config.toml
encoder_arch = "efficientnet"
model = "image autoencoder"
dataset = "made-up waving flags"
train_examples = 97500
image_size = 48
crop_scale_min = 1
horizontal_flip = false
translate = 0.06
bottleneck = "plain"
downsampling_factor = 8
encoder_norm = "batchnorm"
encoder_activation = "silu"
encoder_channel_attention = "se"
encoder_drop_path = 0.05
encoder_depths = [3, 3, 3, 3]
encoder_kernel_size = 3
encoder_stem = "single"
encoder_expansion = 4
encoder_widths = [16, 32, 64, 128]
loss = "l1"
latent_channels = 16
decoder_norm = "batchnorm"
decoder_activation = "silu"
decoder_widths = [64, 128, 192, 256]
decoder_blocks_per_level = 2
decoder_block = "bottleneck"
decoder_attention = true
decoder_upsampling = "transposed_conv"
init = "kaiming_normal"
residual_init = "none"
optimizer = "soap"
beta2 = 0.99
learning_rate = 0.004
beta1 = 0.95
shampoo_beta = 0.99
eps = 1e-08
precondition_frequency = 25
max_precond_dim = 1024
merge_dims = false
one_sided = false
adamw_lr_other_params = 0.0027
max_grad_norm = 1.0
max_steps = 7300
batch_size = 512
epochs = 38.3
lr_schedule = "cosine_restarts"
final_lr_fraction = 0.05
warmup_steps = 140
weight_decay = 0.08
adamw_weight_decay_other_params = 0
Rows from block 0 of the decoder of a small image autoencoder, named by matrix and row number. Rows with one number belong to one channel. Each number is 500 + 25 x the weight over its row's rms, rounded and kept within 0 to 999. All counts start at 0. Numbers have three digits each.
After each channel's rows are labels from the 100 images, of 14848, where the channel reaches its highest value: "peak on" is the class under the peak. Only what is clearly more common there than usual is listed. The data: made-up waving flags.
# convs1: 3x3 conv (decoder.mid.0.convs.1.weight, 128x128x3x3, each kernel summed), inputs 0-63
# convs2: expand pointwise conv (decoder.mid.0.convs.2.weight, 256x128x1x1, transposed), outputs 0-63

convs1.64:507532504477469513537469467517528449475459504480488474524459443499496475513481560491475501518502456503455469497497483497473516451471510463501477502510492510507494518513573477541463497452490513
convs2.64:480505490549543501471517549499511522457519493539538494512520519537522493544470498500496524484477525568489515498489483488540522519515509480495466510513490494497518496507467500479504461495552489
peak on: backdrop

convs1.29:466522489496533503483482511522523455499473521476490498512496439501510506544471511489486515495493537466489479487536526498499519446534500509532485489480489481495424475513527488489518492475469491
convs2.29:496489513491521485524474537476464531477459548491501469542511480484518491489489446510525507456511481473518497481501457478436510528505497512505496512531483557498483505490533475515503518485513544
peak on: flag

convs1.87:530519475497506457489511526434459551502493544485498499526511484520491465498500493473523500455523535560481470530485473509530516471494525497494541427502490451512503492485480507442493497529475517
convs2.87:531480488540472513485490494461488505522474509500491484533497492531545539515526498521494544503457454515465511501527478457413510467479485512515481459488489512487538544514478484512491549478510513
peak on: backdrop

convs1.16:477498463512532483485464488526522469513466479445499470495491459488477541506468513503494472485482534502506516469492503488476507484482505487505527463495497480512492515522473517508511461499465517
convs2.16:504507502557488471524491479506521534485525542510448496460530454511493522476521536522490525504499515527461525472502434500497510519506512520506498506518465453503494539461512509479477480493518522
peak on: flag

convs1.45:479497490528480505540505438498500474492491463517509510466485522487500476487569494492514493519509526482465476506481507580463478447501507459482504463468497542527448488445518506460453476478483516
convs2.45:534455517477474539490481491496485479527530509498539491481474513489475513537525531482464476496486523533494506503549530507510514493495530503512463543563491522563503542536478520493510475491489513
peak on: backdrop

convs1.34:509500499510521490496380498503501458489508508506492488495521482518483519513521510508485528498512490519468439516492494464466526516474469512462488493512481519479532507481516501457476466499515472
convs2.34:481526492504511491451483512517516500523487445461483505508518495503517517493514498480456541485497434510556499540508488533494522497517514491485524497500463529523500482497502521480464462489494538
peak on: backdrop

convs1.78:533472529497501497527485511466459462505481510499489515487473489495490473487496493477535500466491510491517513550480447517482486490515511539518511526500491495514495476458448504480492536509465534
convs2.78:502542513512496492505516485526482518507494492472492512523505484528534479474515552545491505501485536489491501507512540476523503527492464473554484523506502532487507520464502539503528502495481474
peak on: flag

convs1.28:464532484536478476501484552446493499513495515502475515485477416507465484443473485469477488472539489536475514537495512512509490492508502573470523505515526485503508502465499512494496494504518518
convs2.28:474535527539482487488524511463523511468537463495504462508481531516573497475468451469521493500466496596509524530484484502534499504476472484493474513475476530470475504492507496517499442516476487
peak on: flag

convs1.99:522496536562481503492467449475489517508516532491528488478546409518499485507488501501482458503492537522470548546508512476513563474478526518466494476525434532517508520506483513469525461503518528
convs2.99:538483524525519509495481521479523472521549454468464486513468518537474513499491472510473527491474507523544492551456522549542473554471503523516501541465467508487488504475527477486487551501493484
peak on: flag

convs1.102:512514491526518500506462576470524506468516469519508508493513343499525501498515481495467450514512483511511483525493496479480494496491505519487537532499488493495492490509487510512473518484490476
convs2.102:506490533545547493464496494484473529505469473467527518541505464517480503495498500511504508498533513533489490513514524525469482474491452437484543505505506496476454488526524495497474497514455485
peak on: flag

convs1.110:476518536487496488512507486487472530510516495520528503474491423500495462482469532513551488497493495490529518515537478504531508508523516432523532516483487517525483512507544521554512488521533483
convs2.110:505472507513519513539463522493477540493538453475524505503489491497514516480485491482497490506520505493546458485483489435485510525498482555500507473545517515500496470479476505487489477513461518
peak on: flag

convs1.80:513505502506495488473443491504438493494517470476468502478513435489507507496468532511507472488501489492533489504511502474506525522539502494491558501508475479496452484495474483493505490530469488
convs2.80:487494515511565513518506515518540505485498462498468502500505501543482506470474541542523481464487455561512483504505482517494514468531492459496530480493466549502499500480509503537472540484445506
peak on: flag

convs1.95:442503499504548506463491486490473464478509499487506480476477467476502503445494510515441441477487461481475472564495447473499469490498499525512474521535505448518502532482515463488479503495509492
convs2.95:529478482522470548521490504460487492498506513486520473486532503551476524455577488528540544494514451489460514503515512522485505515504492504459495511497552481504495499476504510486489478486525480
peak on: flag

convs1.37:524499535488482494501526512465493504532468492457519520508487449529509507553477537485505479497517492515466531484509494455449518462483520455533522464532504477508455496488521437460499495502505477
convs2.37:515555501498477506503497486518475478489562533541528495525510535514484564562490518483502509492534467433495519487514530467513464484487466500517527485500496496500491510468499497472480497484505538
peak on: flag

convs1.116:469491490542509483487471526472461479518459469485492456469479437504462485535486477497544474483535513496545513478524501478505515527480513507473505486496510508498490475482503445528529483530503514
convs2.116:497533491445517484534509512522477492524519496490494490504519533532541496507454506534531512508538538541520505526523511514505483512481475474483462458490498516479519465512525524520490525480534488
peak on: emblem

convs1.100:465516504466502478478548491511478460474461480461515516503491493473521501505495507487455517484488486460476471462479500461491489470473498488514500564491487496480463525502494480490532483481492474
convs2.100:508526503471487522499515518497548487434479469549469523530492511471525494468568478473487452479447503496492477500513506479494517516494501501524493532460537476521480501439503506550494497507479546
peak on: backdrop

convs1.70:509490485513492461475521500513455481470486485491515482532513492517499520511516553545485501490487461500522491507526476516487464473512467509528462510521495487481533474502558456500513485546497516
convs2.70:492524510528470477530481534472514514533468504476527491504495477505497502504507497473498472505515512527527465542525514503531479505500470460477500457540508488476540509534503514483501487489527545
peak on: flag

convs1.111:513464476533481501496463531438507514470505522471504481537488430485513478474502490477490497496499510496504496511529435431483498514465517511478496501543499511509507540456484506520515476445474530
convs2.111:520498486492505494507476514493480451510521466472433536479489504500488512469485491517487525508506495498455499477516536522472444492478505509552477507486451513525526462485487486504467487522537515
peak on: flag

convs1.55:492496508508471487473495478519481530507525511503496494519475551486500467523507531496498539492477517449520499491502540481483479499491465462534455479494512521447524486518478493493484467428493514
convs2.55:473528481481496443480518498490500462500491548494512510473489543524551507518450511490505491518486496518512489506501469518451474485489499517528510466471513511521512528483536535475535511493566524
peak on: backdrop

convs1.123:496492514518514492500534512493481518511525495481495501481456463510525485466526531503520514479550489497505476507506574468471510529506484501471501501538490513451483523524482480503468491485481467
convs2.123:525467469500543476505501497456480479546523463504498525496522480514473496524518517531493502513523541533534441511525476505469515509541478524529488525431456495475525525499514505543470448534529491
peak on: flag

convs1.36:488457502492431501538501511509511484522508490510463518510483492495548491504529489536488505507525509455526494517522508531494484529491492506494508519506505526462527487432510474494493489463499516
convs2.36:509496538549503509483520490527554513500499532550512530467496508439455486508495504448506497471498519518492504524515504497463533485477527533504494543511553485529524557479475458534458467517504487
peak on: flag

convs1.74:525480509489525485496474514463501521508497510530458506481466408498470514501491451502526469466522511537498472524506497475513524530515486536501477493504502466505492529496503520483498501529502478
convs2.74:493514500504528493474531512508536488459490488505461494538520549479528520502477493495477446496491508499507525523467461505491439459496477460507507522478507548476493519557495472479513520515498519
peak on: flag

convs1.30:474525524554504505466487534469454516504514493543488514479483461511505488493511499475531449458464497492476518509524531495515564503474499535497496521515521488535469502478537492510520498532488514
convs2.30:507518542478507528511508521471484484493525498498484509497506491531507533544523489518496510501453504480511501520472578521504488484511440508548504505519488467522479518508442485506490459502492507
peak on: flag

convs1.9:515500486554503450465510484505468479472519499494501470498506397540462489504487449532534514480500547501490471519474527518504501505503493534467465536502531492513464514506493515511497513466482519
convs2.9:512503497502514473502453552516513472496488478498489528487505502482490471492492482511480497535483456482514463491471501481552457476472543503502501523474476481497512499532492527508516540478491506
peak on: flag

convs1.127:514440526497504501461519504480484456506484506430507505507463463504516527512461473529526504518458511503451481454527518463478510490493487510495488517468524486526507505528497527489500436480480507
convs2.127:508522472495492483487432513535515528467536513450527476481497470505488520512513500504504495490513502561455475497550501529503453498522490504568503493506533466537516497550499487508483542496495532
peak on: flag

convs1.31:503537497497520463462488534485516559489502511526553511507474523526492510461456477499449525486470477528517494482500502533489502495446532501500493549497482460551546476521473461484456478480523496
convs2.31:489511505524518473473483513518472521491529472501465461523512545536451555519457476520456534500492466562477520540505520495501464530503458497502517522507495520486472517500477458473475502489525531
peak on: flag

convs1.67:459488506487484522448505504532465455539512512522417494542496518508509529523547533524535507548489541472494478484510500540519523512514482504549487509472514534506530485469516510479510504502458519
convs2.67:535479472464496517529504466484511560508459496502486501520477525507505493507484477517549494531484489507497493480497489483464510519519529504485492533461519472493436485482514507529485540480444523
peak on: flag

convs1.66:457485526493470479547462492529496455496494474484478511524516465539509473488572540487495522523494477473493472463494501485480470494473442502464501490516483552508446511499462483525527502479492478
convs2.66:510512483506520540497540494478531511493495465523566497498528478496488549451547522479494488503495486508542495489486483527495485478489536490497508507461523560511501457478494467521468496521470475
peak on: backdrop

convs1.77:488553516579467505533478499508493506492492541499497473518501535564490497491489489549518489466510518494546567501522515470488483489523504524474504510523525492485473503491505509492493517495495506
convs2.77:482500487457504474504521524514503531480463467508545500478529512482511517496531511482510504508568478532473517467490473512490495507518521511515502480423524474470508487496473485509510491469521543
peak on: flag

convs1.41:490485539502531551483502496460474527507566480529521521507483394475528500490472542539529492501487484470463495546518514512479532513484522515560526499493487497499530486499509485484494480488503503
convs2.41:471475549508511515489481462536502482519474480541476507487538513521488503456496464520456511539513488567535487470555473499465477479491532535516466506491516512507475502501510483473483464524475514
peak on: flag

convs1.49:480504523465495517494508430493497519497492456484518539500581430525491507490519560534501464533478483496490489511516430470513485509458488502498507480509529506497498483505488489479470488491499481
convs2.49:491499524530508473467444525469485491505502472513478488541501523516477488447501466519529497485501518501539508528454524508496531530489489498480524522488520551480526480509502503502496504456490513
peak on: flag

convs1.40:472520479474490514469507471469500481523444495480453503512507426500494492507543513511470494528496535478493477507510491482464460504501476495483465482532485501536513533459491448500522485484493496
convs2.40:497501540512522526473507551484497459517536502493468545494473532498505540477501521484508487489532471457461475471487515501482471510551480490484477533485476496522488485529509488483465541477471524
peak on: flag

convs1.59:513524483511486504509474500444542505533482500504475486523476418515454485558495514501500462517510514502474521467506490518474499493478498527507502456469520496519491524502495528530511470515543493
convs2.59:523511473537476438462498504489474465493506469471517491440529520507511514481494527519483505514469507536494558494503448516520502523483477515458524510530467459504522460480488520487472524517490492
peak on: flag

convs1.90:478518550472472540553489514464485527495552507518500542508506398513531518511506497502519485536535481518481499517477531509490510527545500473487552504498495537530505499490499504526468516502549492
convs2.90:498508518564476460462492487536516532470524523464506510527489529494530544508462530504515515501448525498496461517487522542557511501506462482498496481484525442504511520518455482499470499505514521
peak on: flag

convs1.38:494513493499510469488538493463463534473486468492483519475525430488508490464516474566502511496510507513510464522520515457463481528503466502465493473510481503521440484497494489504518493530491471
convs2.38:482526504512497518511530524536534494483493505532498459505509533530506513538516487477503469467504490481514559496546495502526531490507516476510506461496498488499488499486493537521470486496469502
peak on: flag

convs1.104:519480479530493482515468506476513488497497517511534506492512466495481514442422506484525494492472519474489555502506473515467541493563477500481493492506494506510505491534518521515454495504506490
convs2.104:471522539484487499494504505511522510530496459498464542495508532524522474512530517522502506521533524486530476498487505508468520492509466514480488458546511490500521540498488493490554475500515482
peak on: backdrop

convs1.98:548445482495505496527463548516471484497506513450472483483516430498543531479458488505474497461548464483484478501546469488506565508458504485528481508507471513487506476486503475505514510497512497
convs2.98:531510507536510510491543516507509522446533534515505478499521497491541476546493538445471554470477478471542503515514561510499512506486517464508542515447509455502500515522471520478515484485491476
peak on: backdrop

convs1.24:484470462495488445473519521471493493494533524434465489494514537490546489552500517493503492498493531447493477470516500491515500491493466451482479460494486498494490470466475494477483478474475517
convs2.24:533485549516469491499550513497500478490542516509494463522490483487494478497496474482519512531509518460475478508458461501530529529518504488504502501533507509502468502489529514529480537516490470
peak on: flag

convs1.10:487521525458534485489442511467514492467465492496513496502468468511541495489507521510483488510497531512482450527485495483492486500475476529481532506479503494519505548540477525514514472508523508
convs2.10:458475509540521495479492544476498496473472485495499497540500478501484469450486468493510488525510508439492520538481462504504451532536479481509466547527537534511464525510501504483471543506474496
peak on: backdrop

convs1.63:437442525522533507487492507468480476490512496504457510494487506501521487507508488484489503499537523505475495540482517499548537530438477522508490487498498525504482467474510525501496483421485517
convs2.63:526506526507508546517457500514536526490461447462560468520472443463488469496495459496475496496499500502524464507507493529505499500464506490496512470496504493511483499502477458529465492496516474
peak on: backdrop

convs1.19:514499513501500496537495496491550491494534523504558502500519597498485497477511500498511493507458521544497532481501480462530503539535558499497502504512543507507546505466515479496483502501532509
convs2.19:507549496529481548510534456500539490493516522526521477512509533506501507513500546491471529512524502455464527523488481548520492488521453489502467508461531493504448507505531462453512469540527494
peak on: flag

convs1.33:553453528458492455519470517473478488512492504508490500463478452516472470494469517530475494444498492506507499547521511517516531520477530503517501565480494521501443522526471482474497498487514527
convs2.33:469532544511503498498527509544481478515474568505510514534502452463492503466512444508478483520518531467464525478470524506475512498533511475511524507518514506487513484501487515491487505503520461
peak on: flag

convs1.6:497537544506502535534459456476489470553530499524509532504449436490515498533515480509488451539509512498457496509474504507492490517517497513511565512500492561520538536493475504508498544523522510
convs2.6:538469508512541481469465488463481467497514497513498517480501552472483521540514480499520481475494513474526488525470518470559509480511509510499508484557499488477525503519450511539544512528477503
peak on: emblem

convs1.18:476502528484505522501507479542483513540475488488533506495465464508523493541508519523542524523510536437491517474498463487477494478505488529527488444495485501514551490471516469490477482486546502
convs2.18:515554527503525523435512505494525463525495473531541486515532455511526518464467513498495511503550492504488515514543464502482470483557527494490507498462492484470459506498479476491468521510472496
peak on: flag

convs1.17:509504523539506489525508487521490484485508505479531476538448455494510492490469491537457480496514538504490529541456504483537481457519544506532469523506490488507475479509499470496535470523525533
convs2.17:469539510483524478518471506511482507477555505485512476506500456526522511483444468528545488513508512511536461472483509515494511512496476536504473428492482496535522469529481518529492487487572476
peak on: emblem